python train.py --model="self-supervised image encoder" --image_size=32 --horizontal_flip=true --color_jitter=0.4 --activation="silu" --residual_init="zero_last" --orthogonalizer="polar_express" --steps=11000
Rows from block 5, named by matrix and row number. Rows with one number belong to one channel. Each number is 128 + 32 x the weight over the matrix's rms, rounded and kept within 0 to 255. All counts start at 0. Numbers have three digits each.
# convs0: first 3x3 conv (model.blocks.5.convs.0.weight, 128x128x3x3), inputs 110-127, a 3x3 kernel for each
# convs1: second 3x3 conv (model.blocks.5.convs.1.weight, 128x128x3x3, transposed), outputs 110-127, a 3x3 kernel for each
convs0.70:191115102135117102177117135097068090120073056132096095169171151112100142161135163117117098133139116138130125077062113088057113104107142157148177189177205177167230132157153162119107135168133122126105133136136112142150114060039097048049119105086124180214148187178202219126095105096112127123099110157188132129143116089108129131051096127054085119068109038183127137162145124171159164107041080091060062132100089123122106131122130127123104158155125138151142145132130086049078110105116130125135
convs1.70:141140104141134130174158167143134138174152148136109126111104116111107128092082102128144136126152168128153151158140149138146151108136157081098136114119141124125136134117096107103086102097087146131145112101099101113102140143135157161147166157126111085106139124125110089100159153139123101099162163155139119093159113080156147115129121138136118141163134140141120130138137129101107109108120079105112072099097077125140187110125176139134172099091108079096114104085116135123117113123129139159163
convs0.71:116154162119138181108133182132128106150140119133117088108136124127107098120079066133151136151149136157179159165160140166169149129141140188174177145182181150173163136121101141108107130095111145146139147134129127125118121133138121140144098109117120101078055023032023021035149162147150175159128148146158153163168144149163148154205132118138067102175083118131160168170189187170163115152132145153175186141157159119135129146165143114149137127144174159164147147132131135164168134118111122132125
convs1.71:138141130153168153153188178145138164142127141192157155135119096129106083137118096119104137133107126131116122110128139132147138131126120136167112148162088169174092150125087133115104126117110141128115141128099092085076127118130113097104123101083069049060066045045065044041145140132139121132142123136092076085094062067129091094116100093126111102121116102152135116135128099126102116116122122106116113091111127111115100118118104116131123171155129138116114145114132131116108109118100077097095
convs0.72:032151141085196153083128120148049071082000010153107179054108097114183201124188155124145129117149138109137137145142096142151111158101062179228125202255170135176074130128083132154115112151150163173170164146147143152133120118116113108129108111112086071090055055060079068060130136121133209164132175117099121115092088091087106101074054123050029088154129163149245184173255170080203129101127140142175118155178146102145124116149108084103127156149122184246167159203157148160148131164156134120123
convs1.72:115102093113109179141164186101112176086081209127149083126167126156146118106145136093167161066157163083127109133110149151126137160125152121121070144139132142215152159186094168152118114099122089076076105120097069102091154116114139090117133125148065044083085076090122099107094156133202255083122148115152150203129152189149127123105099113141170148119136099090081190133132113167099122142201122135210132143207129135195169164181127151152114048000024005033050063031011208185155172178123077100133
convs0.73:128126093134140126086125154099101106105090103117080120113151143129111150153155193140107125106091160137146189098124114069120111088094106121119155134146150120175123101107081130101122168122177106132139109136109121139135080109159084127167099123134052061121135143170124133152130124088112127110111120064107125209125126166149146185100076082103043049105090124104067174094080167114128154125183104176145126142138113128174174148154141134141107081140139108109145121122132124074100092082146127113130
convs1.73:132100143170122176200127158113118156126158143123141109099099081137136102133142137113133106102130106145140110121137167149152178161124132130112124149148159164190157133083076192113148142122168196132146141110095109086094112141150114143155113138148127090098146144120169162151176135114191152119148122139084127118083134129069115118108179147156206166163189140120176173126179190169170167153116089109082086108079099097125119107176128096135119155110141139085142142137148141118107151147102160168127
convs0.74:124149143153147098126117108089086089105086104086136132194184190081076055096096099146152186108137128097130144123092161131106131116097115217224255170152127098067118209172173148175170106141148111099119135127117148156131155134156143143119157166149094113116133128141141121158132113144099139134130176154161160163123132127169173154098052097140132122166142201218192182127122135090085136147160149089109118149199182149155132121146149112086097146125102108123139119117137109103100125128130112131130
convs1.74:194208151120096088143122128221224181161152160084055091183206183179190176188168151100133155138135155127123134172177191141142166142147163103093125146168146109138110167170173163156145101078087135130126121094074128135129137135140132130143126111122111135139117131137114124133128119099143131128118103121175168162154144131096093089118129119139134104113103098084113138108140159116157123113124138130120113132127122141134148118140189119134154125091100110089113154145143123117144153145130159144131
convs0.75:088145116078111094125133151104083133091155157152149085146186140166169161156138135154154157149184178128153160145173155177198174158150149057082116087109166079123122108122115113121082120196130142146134120140149104141116141124083168147121147138117103074118106079110078082091185167143160201140154161169161138151173145142195167146113161131123121160176113152117145123134138081076121126150124124190159168125146153108124059140168107105098101140143155152150165171167183152104128097092123121100134
convs1.75:112102166076094135156129097135130128126142132134122151108111127119077117153111131160159175138128152127167152108103127096096139087099161134154200148190222169187211146126107140127112174127122154155163127138133145131155186161145154119108184135120120098140152110133161145163142157146161164124143147134131112086156122088147103065124138123126134127113101091175156127169181147165195157074141095094133075126159122155151134135152150104105127127143112102130109144145134164160142170180162103121113
convs0.76:070142193074143182086113157084052037095041030140087080059108122070129151093141163132122149138139173160159162122120117168137151183149161116161193128239186133245187108097147160145152148137146145109126151116134157171195123115138165153146177177153171117114146099117142102097148143136163129111136125146102106102109115120090114132126101122091071124117100119136189179125215233125210252178164131169120109163103099116101054125122076165126099098122148082126170106130151142127132109115123124132154
convs1.76:094136160133146176121180176078133189110159178142163171194182145200168137182185155132229125132180105141151106106143162138169202165198217091111096141184084135175071241199155183168140193167132112084073160152110110142118108076087116108104115125100163185177158196187171158159138142103145149125139132099174219171162194143209207150113100119114100110082089121087121091124148085110106111166172122162178105160149095113140195132133179142148181194198154186185146174128131190151133176181135170198141
convs0.77:139135099190131107193155143147134139078130101103088110131120074139113116123122124144142116153135139112117107146115140138116148139103138169084127190154151191184161131138138158164145119177146120118127122120116144125127143139167154160165162153154097127104085098127130102087095108103135122149151142133152122109137118097114100119105109058089085071171124135135134148151135145146131145147149138163124104139116088127140137169132136151131115122139151132115141100094115114138138136128148126098118
convs1.77:156123106200161154205168146161168162199195163165165184124128084177179147175163122150106139103093147110106135135150146124150146142147121075111103085143108108176145107115121113120106127113098164187139151165116085082046111101142159121154121105128116106114109082087085062087131123109209176123125094119130112093121084056155132120150150127155139136170166170141151167126134164133124139120118081092072037092062050122124125129141143108141150164163160131113122181173177124129103110132093098105107
convs0.78:146127122185106131128096137113155097152155099107113114191200137194212099148141104115164169127161157122130113105117134137139107160155074211126157172089111107129115150131120182141128115138131166140107128132139118149130164153165116101158102112167212192127165164101124101036125166163122127133143139141124159107130140116116087055171133141205165145197122093170163116163097120109078095140133141135120103143139112155137123112146171117164181172088104129165163096153112112156146115091114129134128
convs1.78:122113112121088103150148179126092098130116102183148129119096127120084097147108104143131135125111123141115154140107113138111131146124142177176183168171147131150122200192158142145127107128108193131104153103094125111129115135163111090127118112136135091134077070086092079100111117133082110155148143149142148147138141139128105132099126114131139112125131113168178190161179176162123151137117107141163110115139113126064114131073125104084147153149119156123093169100096099098087148153124135139122
convs0.79:070128132091142207138101061126024110146031014168249220105061095155178145147122070101107113148138150118099103124133138165117141143102161132255070164221204097000061091118192129183180120125171173158137135135109115099120166139133137139135116125110174164157129127131146142169116169136135080120147116148153124063133140127139140145122081147095086109138132092076184125087255255118028078118151146090155157064075107087105124125115139133124102146173109144201215125092136153155111146078109181146163
convs1.79:091046032127179124252189125123182088185140182186126115192180172198159171144153124186162188142156226033104179120133147056100094047099073108214130228255233239223174116129152155187147186187152070147143158161148147211188156105160145171143142045095078096070019021028087095118149160136124113155075093138097060068198113174135102100203175119184144127129108135232161172166188093122168194163162183057125138143112093175185207154189230104141174081036101097095084023056101118120117150104073102098080
convs0.80:083082112049097119076135134123160142105130155137127120126119100101100115123114124135116158123123151124101138133118104133087087089071054096112100089117100090105081192172232128123117125090111131119124128140139116157142108110180098084118088092114103146211105093159122096113103076112087055058108106123108094156137128149142143114128186145102140123093116093084093140085123153125116136152141112145156091179204094132161148111129127113134141125107125095105146094100089149158164120123149042061088
convs1.80:131116161109139158126173157101120151104091118123117119165172140179180144141128124130123105138104106123110110149166143142167120114139096123118138113109142139113104173109111156112133102081138122091072135108115198207161075132115106149155113138117139164166120132137134101090119112109113100120122148155099135060105126089072118115070093113062104111094095101128156143139134135094098140143082127113039085096027087090090094103096099154134127159123168194168175135102118177192156133110103104120091
convs0.81:076130151104126132139150142184160130141112139158116123137132146143133127131163161116129117094084084123122127111126207076089140090128079107121079124112091106111155157113170177097079142182118142150171133160166113140113114143177078112078081107081098101105061130165129154194064135201054127174168109029130033061110079097105150157097207194147188125149072134141086086126130095132176186103145074062160119092090140093167173102074102168123113156130100130112121164157167060075166098101165163155071
convs1.81:164125160103085142213083138093111109090124062114103107147136141149140176166101088138127123150154227080206216100155170149149113135167107115151124117132164173119180092161087137130048242150121168125145106163195143185159101103153181148100075052102068147153081140159069090096167223136084203124083174179167169182169156180080134190073091150066160176054057139139130137122188158069157150127142115065089132093123128146088083108125154175152117126123107180125200070091101233125063177147102149150081
convs0.82:131134110171145143178119146139094118132125128157100146139124106140147133120128126119121130109103135107090115107112101096121122100102127178156077116145123069127130054140140094135166151088124122096109165122105095090120166152110131119102120108101113089087106068092091052101153119120106113099112135148110096104114100094071061097142133109142157130102132117078110077121129108146137125122108102094077110025105109129097135126099126104122127109115108131092105072091066100100084127122111116150143
convs1.82:104085140104109120131126110137138150116130119145124140113105123137116120152153144162161121144157136136136117133162143127139147116120142143118129113075088130078098091122123117138116134125108158196191142156155144167159129131123126128101094123081156164160150166174172166185110165136134190157095118105137158139130162138124152141134099149123089128114085113146130120144119131125131124153129154161128160167153173125141147104115129117108103177156151167137133139145129144124139126103099127107115
convs0.83:059067076041091143086144197158113103064132123087138135079042080105100115141173155125128124111156153158160151067057109098061180122130109067106103082162086125155131083096065122126132103153129083093059113105132146185145076105120107120132152228186110157139094165124106149153128090053118005180075109087104065062114104114074138149123153115119185154161191225121138100031129129076165178106100103094133152102138160132123189136165181170151118133135129188164166142180154093101116085116158142213130
convs1.83:053111146101106183151133161086086127103138151108149150113087086141157146143157171100107129106102168084119118112121119129159125144149100132129142102073134130101158092115150146134184156144201095097158130153163134166142083094095186210177130117087144165165139140121138148151100174169158229133186185178116117114108112151154147198059103141063088136120124142123084153069135184135172166168107166143074142178086157148144178125141160091158152128115153096094141110141185147071140123108155192124162
convs0.84:119135112172094107110079122096139151073167218113152139069110125142168150144141120126155149146134142127124126150172170149158136163130159182165123113151124138150146156195179210215156150093073147116117134114128130123109150150113163177129118107099100098098097147116111158123123156137121200092103087085135150160133139150148135113101143108150209134121118072124127098115101115102088078165156183133153135123152109121131098122108099102085131118119150108109113110084143172205141150169149128105108
convs1.84:146147116123150129112157130126091096095098076108103123171177173134143137111124151120145162119154143152120111171119132157113106135079104104123139142107110157095082141165142118140090109160111158098081136138166164164172112096138140133151147132167103109123088112146077114145178169102112131141080111147220095145146071131132071146181156132205154118174133134170128133151132156129123188150136114119081061142113081132120114173116116170140145156135088114069099076089093116161146126155137141122128
convs0.85:188164118081138101089097106084176162164173162097155124139162143104135166119121146103125143100123197073086126131182130104083150094088141139167217099159190098148174211139128219075112145021088160150150142149135107129169104119130102090181080075107095072125112132138068105126149206097134021121068016102137149166062047147075036145155087131181151166126139127119101094059081117027056147172167151077127122076165152080111095043153166068092119122129116137161105124157129107158087135118098099082133
convs1.85:127099132182102129168132089117140130107105110101101104136142130112096082083106101143103103112129129113112131070152115092199076119153102127140155114119145118095085177192122215155112131124130156148170156154143138132156121197168105177137149179064104148164134147127153156137191253192224221149132095125109168168139190151127140102104148179093155175078156153114163166093185157145166148176110194145094166132072142124097132126136125178181152173169195155160179110084139106110115133118114156152137
convs0.86:116157146120130150148144150154129081151159158079102129133151138174149173161159142111127154120107136144144116114132134105161131157151114128178188141153098153140097112126176163205200109128142103133126123098096164119096066094161112105172121068103173110125145066085135080119089113125062095184091062111063101184091118151078083117117085142179119156118090092077094102147156145176189080101133116115150103150119090117145128170158069138126087113110090109094089093087099146151120143172197163188197
convs1.86:087099139070110134093092111143127152134117110129135128141138142108124121098103116115110128116108115117103102120128125134162145152154152136124122127087103095089114107118145129103155134120174143134140147160153131134146109118112121127118118145124124144127144163096155168104127160146126165138132122118121135140107130152097131152150136102109115106098134128147117134143109135169120129129132117127120136119140146135111109149120106146144107174157156160139145151139153081090111089094097129124135
convs0.87:176124094177100089179118099105172145133212196127196181197124144202098124200097135121148120111143118128122114152146133165156149142138163068005097027000060096022101105131158118106120144141146088106115086094081079100115163156134148146167141144156170129151166128149171195183135147129136171157147132118168133144151086091155145150124114118148139140139152097070041065078049071110017079104131105106127118080107102138138161115147183127130157101106109091098077123113095117119134131133159137121148
convs1.87:051064148022093208054143224127125165167211155168205140179173166166168135140151169108126097182191125157173139166160150173107099203120116123142161141215135152193124122150134165142096166153112119131109122176124141191143148102135103073131095047076045086050091137055097116076122114100105107103152120139163154183101118145127138151104080104087079112132111123129139159165174163158146145188136168183127147230210233110112114106094044150149074186199173151177124121157163144126191166140171098107141
convs0.88:148143103167116102155129130134125156166107123144115103113152167107114157114142174164129112175133076160130107096104092091127078108119072120104139118080113093118130140140050152201041137173038117121144121128085130124077158147096156090047124087063133118086122141099144126100110110115121141056096147112112148126121090096154092064098064081136076110145088169080100071139081067125110084127105113154080107152070132124117168155124145116116143125147125107133111146151128136121110115140105103117115
convs1.88:146145136129103119118089138150136096175120112112103103158154128116141125083103158102126116120161104122172088151130114192123082184165089110131149123104099137118106167102172160148147136129132095155119134192144131195145139134123162154149154167166134115105105104125111126145156077108176095139179133108205180156161152147176145184121124130163171140146161159205100163196097196210129193104223066073189036064197051081093129119080099133087103147184095161169099127174127113088146147137175120089145
convs0.89:119077132120127113135108100115191119142160082134127097140120109120102085121092119125129098151153140162180168129138108133166122082109090144095117194075071181095079165158133192201165148187189148140132167124105133120135137152125162139123155154150128150120148135095143111118148119161202206194156170152146077062153100069152099090106139150178094123173130132114145150178150120193160092140144112137143126130125153126130060100142064116135109114128112127137136146137138138116157151123142151137168
convs1.89:164141124101085113104076102140106133111062082110071093143159146177186167097112081118091106135101125096102128163134107181112092131082080110119118128113069142111078134152112141144071114125080111080062154165103176197130071121112137176138100135118097133157117130170115111142091085111046019065073091149149114081146136101159168136179165099164180123179163132143063076131040081107046100107155098065106090107137132150147146188148168171110123123122079114103087124102131091093080126148119117183164
convs0.90:166126127131113082107091069190178075097076035075097095107075106097054120126096140129121130139148160108125155106136131107115125163159148098120146073087127066089152147148154135140151147156141143143113123141139080131158090104147135139149101128117158126086119115079068051037142134117103113101104099121077079083128083079109103097192208153183207177124147148163189167172149116128118088125109149133091141104096124134173130124114088128102080106110105100070074080089105158135140090083085121128142
convs1.90:130167137135153140116124132148157152140125146099101094170167183099107105114115090113119136085102131082127162133126161110111154131118133157137118147122116106103094165118096097080078090077061096088116082078102130125135139119111146134125152123124161154164210177178219204218129124144138137146141147141197156177157125157136130186101094083118087085125098078156116104127096097126116144196212142189206126188191111119110104137141130090105104083142134100115115086097121146136127150139127153123118
convs0.91:115119105123140143088111115108153126106143125126109119132141132147125124147105103149131141133110112126126088123097135146106127153143131120128078140148079110121107103113185100160208119149190098092095083079097107110117138094118128115116109117101084077055111073083130131108139119155143137136149126163118106120133120101144161140140214140154187146133171158134135118108158109120150173129107115145131156151090135109121150131136148139147118089100124066113102131093103115097115115141123092127121
convs1.91:109109128126133145112106109131127131132129128116121116123143134113113115135148147150132109130121132128117121120135142103145178135142159139108097134113088105088086089096111112113113091099109148155147146152140123141151115120129147133115133121105158160136165174163172170173114133134136143113109109102092112112104146135085128116106079102092086119109086122112124134135137109118127125120126147130116143142119130128107127117118124132132128135125139135134121118128098097107128103097116120112123
convs0.92:208133124180117071164167131127255255144248255100051136185227112153125057171188129158134149139099128108126165108090129098107097111134140124000062153000065169216170140131124168144135146179180146082121097069153152132171129144124115123139120153138110102106134096092105102103148153132129162136100160124114101162133062125161141148136131110121132100085085068151034046166049083147183161107112077112062050121095068121123098152146129126122115172108170133078105155133157119099115140128136121128131
convs1.92:000000100000036151000130178017078124000000067015016031098155213090026103106088186124096133114110115121138109149141099047081043099089067152142206166133148153145089104108118144109122117094108101121144149148113154187134098086129131124150112108125151159193124157083138132146075150176105133088136100126122087102121117129105135168206170110202147140160105143155197135170124200183101234255222217229200179255163163248178244195140197151186195141132045062039048027056051118136089161118125144119115
convs0.93:093107120127163152086106078128143121133093095096119098122095107113110101097108114133136158113146147121117128133111113142132125120122137189189148101092114142135165107134114067130128067126155135117144113120129127117123156119111140130109142155089132145186105130183066096103098216144161209166131203188108128128074117115077137125084067101128141138118127082107144172121129167093100111109148143095120137161139132122109121121109137112124140103101082082079099126085097129135145129082119142125138
convs1.93:145149160107113148110132128145144145119114143123128130128153173136182164127182153125123106081112111095139129137118123149129125156133132118135152096099134092090106096127138146133120139113136111106105156146126194178136107107116121128142136126132134148141135146142149178165084099097112120087096081099168130148147127148159140134151122126152150157153160142133139167117135140125133155137143170144137164124103146122123115135145129095132138170175169137133165129097131125100088146127109110110108
convs0.94:118126138093125106107156142214149153172160112172160173175162181093122110120131120108111142131146149144141141142157144149162154143153161072084124103122145125072083127110120135158186155209184118103106111127139136105102115141143109126151147134151129185155124120160175111151144161120122164105128116116118111144101144161149140143075117119122150185132121141071136140070130144103067065136096089172149149138133115104107096116146156133133150126121119103122143075083112112158164133157138173186157
convs1.94:068098129052080097033083137107125108096097101095126118132135138110116109091099133135099094100103117105123143096111116107130124116151149130108122099095123127122129112111137150126118118151138139137102147131130167168142131141139128119127154148113079142145097149139115136124122160141150155147151128117119117100104107097127134114171136140145142156134140140144133171138121149171145144131097134127072123184144155116107122112127136133155133161189154124169150128142130109098094143106116151093112
convs0.95:180100124081135111073155090099237186135047132137125217167193152178020239229090189169153152115155140142141156136142116139186150153156158069005128055255023042208024142149148152170146145202144124103102140187164113185107108130119118165145097119132104088114096068098100092094121129143112168134105158144126153155119062102116145107125133129098059138109090160158000048098253138072156027162099117159107140104222153169144133136151186125131178139147205153213094061249066138121127142152143116174139
convs1.95:101076133049099094095153055141114087157185091047098073160153054022161117110046011069053113150120172111081181058056091092096118081065180235152167176157146140160217099127206117130131230131134255165158167072117098118120142109079132132105168175176141087171117057092103059082133123127103118122154163173202122134184104086096103106090121137118129118142162150151179169127174165186153129049028130090141118054128105096128079077119163173198170054097214193094165174172164119150165114116139108137149
convs0.96:168150153122097115137093075099083113113137130124116109149125134163154095151113073090110102127105108144137094080114071103082034085120099192143068173125118135163110166190079204165030138217042109105091135105126139142155172134079154119080112100085111173167100145108167155133097127036255056000123061052119094041089100025157111046115076150125119202150125156167148088173165087115131152182124154199031157239112185152117124134098113131118159124120126174144108130151153141139102188143100111116119
convs1.96:101136089124126092126118138160137159179149144161136137160156120165156136138164119150172146111210177083217175157143136198135110181144107118118141099110115126118115123116148144137056135095047066107127085137151128153136098077091158151072120137089150112089111094108097089089198136083206251110126097066172181139176181111178157121136112160156119159121117145159079122147090086128112120106214146109187094094125063103110141132114161140110136118162091150134066119137109134083068105127110090100146
convs0.97:163088120113073104129105143113122124167128148143170168167177156138128179168129153128160163158132145127116128143150178154205208154184175066095091108114102142143100191139201164109244173136218148163128198177140149123145108135166165149148142137117095093129130144120129115116135141168210201187116118185137079188087057149147119117112213119062131093073124117100090140112131129163132107093152110129171102115165157145146125150140117178119116177112113153138103147132086115130146142174175125141179
convs1.97:117097099086102104133163146119135122107132102128141131113125101136170180161131056136111122166191116034209113115149127172145112151130125131163126140141143159158157057016105167038103156015090131162093153193138158179162128148121164163118159161093093131113090157113088124066024150068187255148041113141143129152153156121198159127246245162201254134166153083173119143172131101166110141130216149093159090106090132173139155148149165143155124185081077178115132171183185181116189160158148108114137
convs0.98:160126120115087085124132179081096123129097112126126105116120100121129111144123139150126115132130129140124167176142111153130115118138145146154147122113156133148158177121102181140093166141108137134125117136113139160134149149097128157139123141141126135166183167156146141145122090119120068106141108129104111125091073117138122139181186160137157147157168153144143137142093107122151159114121122158127112139105101147124105142120139154119158160162135167169147118165153136140130122158109100126100
convs1.98:061095121126129102072083040154139113100131114025065097100131143087081116087068113171153166186110123181125156106120101132125121145127119070071076093102070122120074139136103112112139121128129176171140153153133138152161142150136125139160155128170111103130144173178093123128139022102045000062182157158128170160061147160047099128085083043117153088103158101172139118150150151129170171174129073156146074116148107101070104126122156114113146086144146155226226225255182076064107108118131156179165
convs0.99:114128146136154177179170148134142176132102090137117121127096078139106112136151121108083095115124134137142118152112119187184147181209223137113059104128111123082123093140088120184151114118141096132136070097115082128166100080103086093124127128151117122145133139158109105112084051098084086059110121119144145098086131133055117160190168144140083110148140135130188153079134138105110130145138162174173160134172157127124135159158182180191134136113083099146124162151138133136186138114126132165158
convs1.99:125134156137126135137121139146132133140121157128117111161155162110134130129127115097130144111139141110109131097089098163132108168132106113120122100075096112092081133160148093108126116131120108085093127101108146141128083110121128166178097129127132126108148109127135097089110108127111103122114126132123106147124111138101105133116114120137146144112123130089104128103136153112130170141103131140104127146117128124097104117108089126121102153172199153131149136141158088073111132132151125099123
convs0.100:091097080112102091123158113113112144131140119119098093150111113115088093081107104173089119153088123117086114141133138148133131170133156136134132152160117143152121137086043128056020116074084144121157127115158088113172155110166141101158118123097156182163143153133120150102075075143094147129083175108112134144144129128136100131214188164204251182215255114112170143149151120161155076122124133099117130147132132125147124096127144094115121120176148120128132139104108158092141155110140125109077
convs1.100:126108119130135134138108119091130118130118129135124115148122102112126099116108082094117095114133063121166093116106051197132043238148069086121094103109121120134119144111105191096096159075071123141163139088106132096066135097084139149094112158088094098096120140145092098114103138147132151129137161161198106063188075072152061069104127122113144119113139109140085085129078068116073107120115143136118105160087110080073081062087107136137154119172153141177146102157123128155135111126126097111169
convs0.101:118155143079154137097168174092141130141179152079050113141127127147139135114149137140150165155159139128162117113125106152175182158157143089098090120183153073133161151155136164166092164183061171158155164160151155148140139134096150136109139132112143124139130075113155122118164229228215255255222255240080102133129131121115148126111114117093137158160175188147090086124177126169189151127139149121152161098141157144137157100100160105117128113148130099138111115140116166185150173184177159154169
convs1.101:133123130152113136159099106087111126113115123134121075089100138097141129072134097136111055150120080104124126098100062125161105143196153096115120092091132139119100084069086168131128149134100139160118138139114135105095079061066155167112097144099096124080130152088116100065088088067086080076080043104153091086146045096124079128089139178112118173146153153092098115124106111127112137087129184062112142109111090151171135138189130112121133088097110073095111121134165107099103110091097147119142
convs0.102:104062193128235092075093170202255020056000255233255081149127141098180090098096124112168170170109141121153115087135136190129111138149106078155229239084000039109186143074080141112052115120128089097148166124120129152161108081109139160117093149163145145182165169128141159150100064117137138095150131127155135123128080148144168143137151159112165133146118110015011176244255000046000158100135167169136141118162170116067117143254150140088148080000185147240034024026164114118169137113114135101075
convs1.102:129105099116110145168120119135146161127232191138144206126169151145129172171128073176118110137120111116139136150134106141139063167134151104144137116137106097116127158145113128148081191157110138136143102056046112111148158193198094132068148125122142126166112118101061100146120108062147176095105130110114100089139104089107104133105120158116113167112175190194154121102157140187162121100129089118158079121158152086139121118087176146156144182176192238208195178205200138137128131127068098094092
convs0.103:123145145105115136150143138127095099118083049154154141053097109118078127163105115149101110146107108125107127157138100128125109109139107132144109158125123109109112147150164151154162178153186157167166123167174155171142116127137132149189123142166111096115116081088130119077175165146163162126170228140187174154163150142149169170064163188131130106166181136158133130156122102137102133153162151156140167145141123108095086122104106104103114144141169094097106104110081118094112129138083157196131
convs1.103:150136134143157138099089092133115122154144154143123137109151138115143138105077106094092080123122113103090074201135102191158125162140087119096079096088061146150136129114102132108060089094078066098095097086096132125122111124128156156136116120113139151128171167144180156140117151128127138123120103084124184150127167119145142106116105102147172137126159156127109076153147112196170097109088159149105185173149170142144126152159146175176146107159141113163135092118097129133115103098095133132126
convs0.104:128125127119127153073137188145196174070089134061015040080079112124124132137159107114125130104130140137172174135110104137154131115122106118034073161126055077157118162128097138154112115131127089095092145130077178138107088091109144095097137117108182171156155173172121153148158156144115107123074072088139129147107117116104104126129157170111141197136091161080076097131123129090201184140127108162166148168196180139147138095112115083104112139091081149114152194138157163174129132125133111094126
convs1.104:108084115126105090128133129076053084079083089122158135146123143150149178108138125105102113149151121125131118099108110112093071121106081155186179106108102118124114112117108116085084147125107126131152107112149123110139129132115122163148127145111088118114067085103066077082143143118106102121147136125141142137140129131097115132110121098105121085095101121143101127134110142126116170140175155119155177081085143150129134173168166166150141073122126068080108045012033093106095118133116109130134
convs0.105:054115108144128075121085122235053153044241144235063157156085208084236087095125183156160151148157205186203218168173144172101192171171142150236066196071250126209119188101137179099151172070142076138136130087149128112124113107105149088120133095112123136143127134153136158173128117108105061119118056089142120149111157143150114163089094093113131066121092076058183081162057066039161176134146158125212182159126155100144116162152069103148136036163095165101161169135173089127091099123083099070090
convs1.105:151120134135097131128119105109142148119170152197137173109142144180094145101199116234174181174171195211163161122109092098164102143125072089087096062095063122037068179138119171156134206122151142106127097105112121077128101173106125143132065116130123162134140126114143103128158135123128171116143133138135145114110143100171138092119149114145163113147160164103113104141106117072157112059096070072042077093044092144110143158098126147118122255231159223226213229216232137096127142096145134146140
convs0.106:143107137127092124135090110086114075114135088099125118136146169155123148154122131093069067086052066089065075114136113147168159140165157153194153158229200163212177155128123152112087146111105129142152129151152127163147146127108152173169193202184071071115091077103092089098130125105125128109130121130109120138113120125098129112129114116086101104075071114186154147180179199159160164164193157239255229198255224096087090105064071096073076147151120137179140135176142148152141126104128132123137
convs1.106:120094138128096143168161174166098100151135125161171142099140182116184188159168157144117122147123135144129134119176196112168197122203199150118167116057095118095112137116132119086118109105128166162175138146164132138158175166176165160205182175193081061074089103112075109139100092116079059092116087121114133140113164143107146124136117086152142103119133114118121119099112106144178190212125093222146094164107097145142131116111089109095104083113119141124104134113104117111161138136191187200206
convs0.107:029075116105089135119123110099120121111094075142106139098088110082067136087095136077114096119082122122095116104097110081101081097112142126108135140138175130146176151188171077139212090166203138154108073103110121126143072128094156213195170170174153183149162152169143080120118114114100134070082064081084104136087075109079098107172116083127082092142122084167133170182116134160167139141182171146121159160146169099089078148115108152120120117119118138103109118116094136143138080088060074102127
convs1.107:205145151189136144158116106155158137165163146128145137116145148219248247178185176185139092212185123188155167153161098193188156122176136068084097082093112132143120124101124175147162120115155059117152154122146150146127062095115130130161095108106105095121116112156153098108119168161123093118130127159097103114103095128123134152147157116138175142137190161096145134151147130146154157122089141118074130106079124118087114150178152114137131147123106143168192160193229129062094201157182156147178
convs0.108:185119125172121129141121134151152148224155175187222175171188176184152170154152110127148115116146118102108122141152149109092111082063124103077113123102081163116144200160120179167105159148117188114111159128103131129123091127105110107096132148115126110128132116122171137127164173154116155145076095101138167156125108147125126120018070097035073064053109082156125137144129150122062121119137157109147172061127165173143125126118126181153143161139143147181157131175167154154106149120101130089084
convs1.108:109111103094100104113073109108118133099100131111120121091079091086106098092111120109127111125127093143165136116129125128130123137148154109132130122140140135159157099117089128142103121138088097154124110106091108105097132104087158161111124136131146142144151135118115137108143124128130105112138098113154107090170101107178114127160152170167130146140115129121131129111141128127146126091114174083109147088111122112069068103095131080065097159170169132162141123143165133157154118127112136110108
convs0.109:182165175192101154175082129132123050151255127151175094135136163158110147123028095141125106151135157154167161140111103110136152121170160114123200000000208143136208134153158120124153159129135104142141094115159044108114145138143156158136142124121122124102126127139101139145119118116143114114133143139154187118128168149128063087123104103121099111097103086217123236135000132115012151117071060116081067076023060146136135124094149124116146152174186093057190131058173123129098122143130118147116
convs1.109:059017107056039172028119132102035079054085070108120113120110076071104083150135130138153131113085145159069184100120136025013080099071104167138147099080080080092122115138084129123129095101079069082129122106095118112146135174145129070083104116100116114152102077107132073129129154132118117107145159172157110173111107187150087159159147170168154149164144158202107177234115172190130189189198173203203151205255200169118171116123147102086141111096124045011095042145120185162135103100113073064139
convs0.110:194195151131144125115108085218166148161133145145142144170176184134096089083075077128097081043085114084098111157151135109040117107075095127128133100151127118145133133250221083089153145160196167152121138109137081080116178172117065083108147158160112113132137131114149117102130147088037000183054017058137145142143125094052074085246225124134141127181140111156186178144167158140147104200132139118149156089124148116083079120096117151146130135105112125098135085086100126114081093124117078110096
convs1.110:162157115110094100144094135143112108120102095141140105170169171135165167076108102152169117153210122122146164169159113134150105114127126124138114115135141124108101079131125136129135116132102126180122108150129147156165152108097129136130150172108121133133117104096102122102157189181127185139118153134122160155152158131178156069115130127160135139095012022129094089140099121130075111110107158094136152097130089150112115130100098168144127146205164121194154112111123115196227131166149126166156
convs0.111:125124118135167138159173122121139098170109089112116112139111093141131132145098072108092064141130049140121047106108130130115109170135108101185148131173123161131105143128131149151140134129153167160133182148131162164135151125138147141195139150152135130133108117137113128155134127153178158110181175112112110116144123111150113094154109120126134133139138128201144126150153141190185119161161164128145148143164172132152138137140128168152130164153118124157116106135083155142128159107089148123075
convs1.111:140105105123109112104114145152122130143138140183187139155124091136118087137105067164118107153122115091093087106112129140133118124119117151133101120095072106062040106169152125160127107142120128112111139121124120066088112075098137121108132130131129146132118131130111102078117085084098102082089109101161153086136095076114098119170164117167143140155122118115094091127092058110081075110162131100130088113121056148146112127126128123127146128169186147133144131105123137146118122134118114121119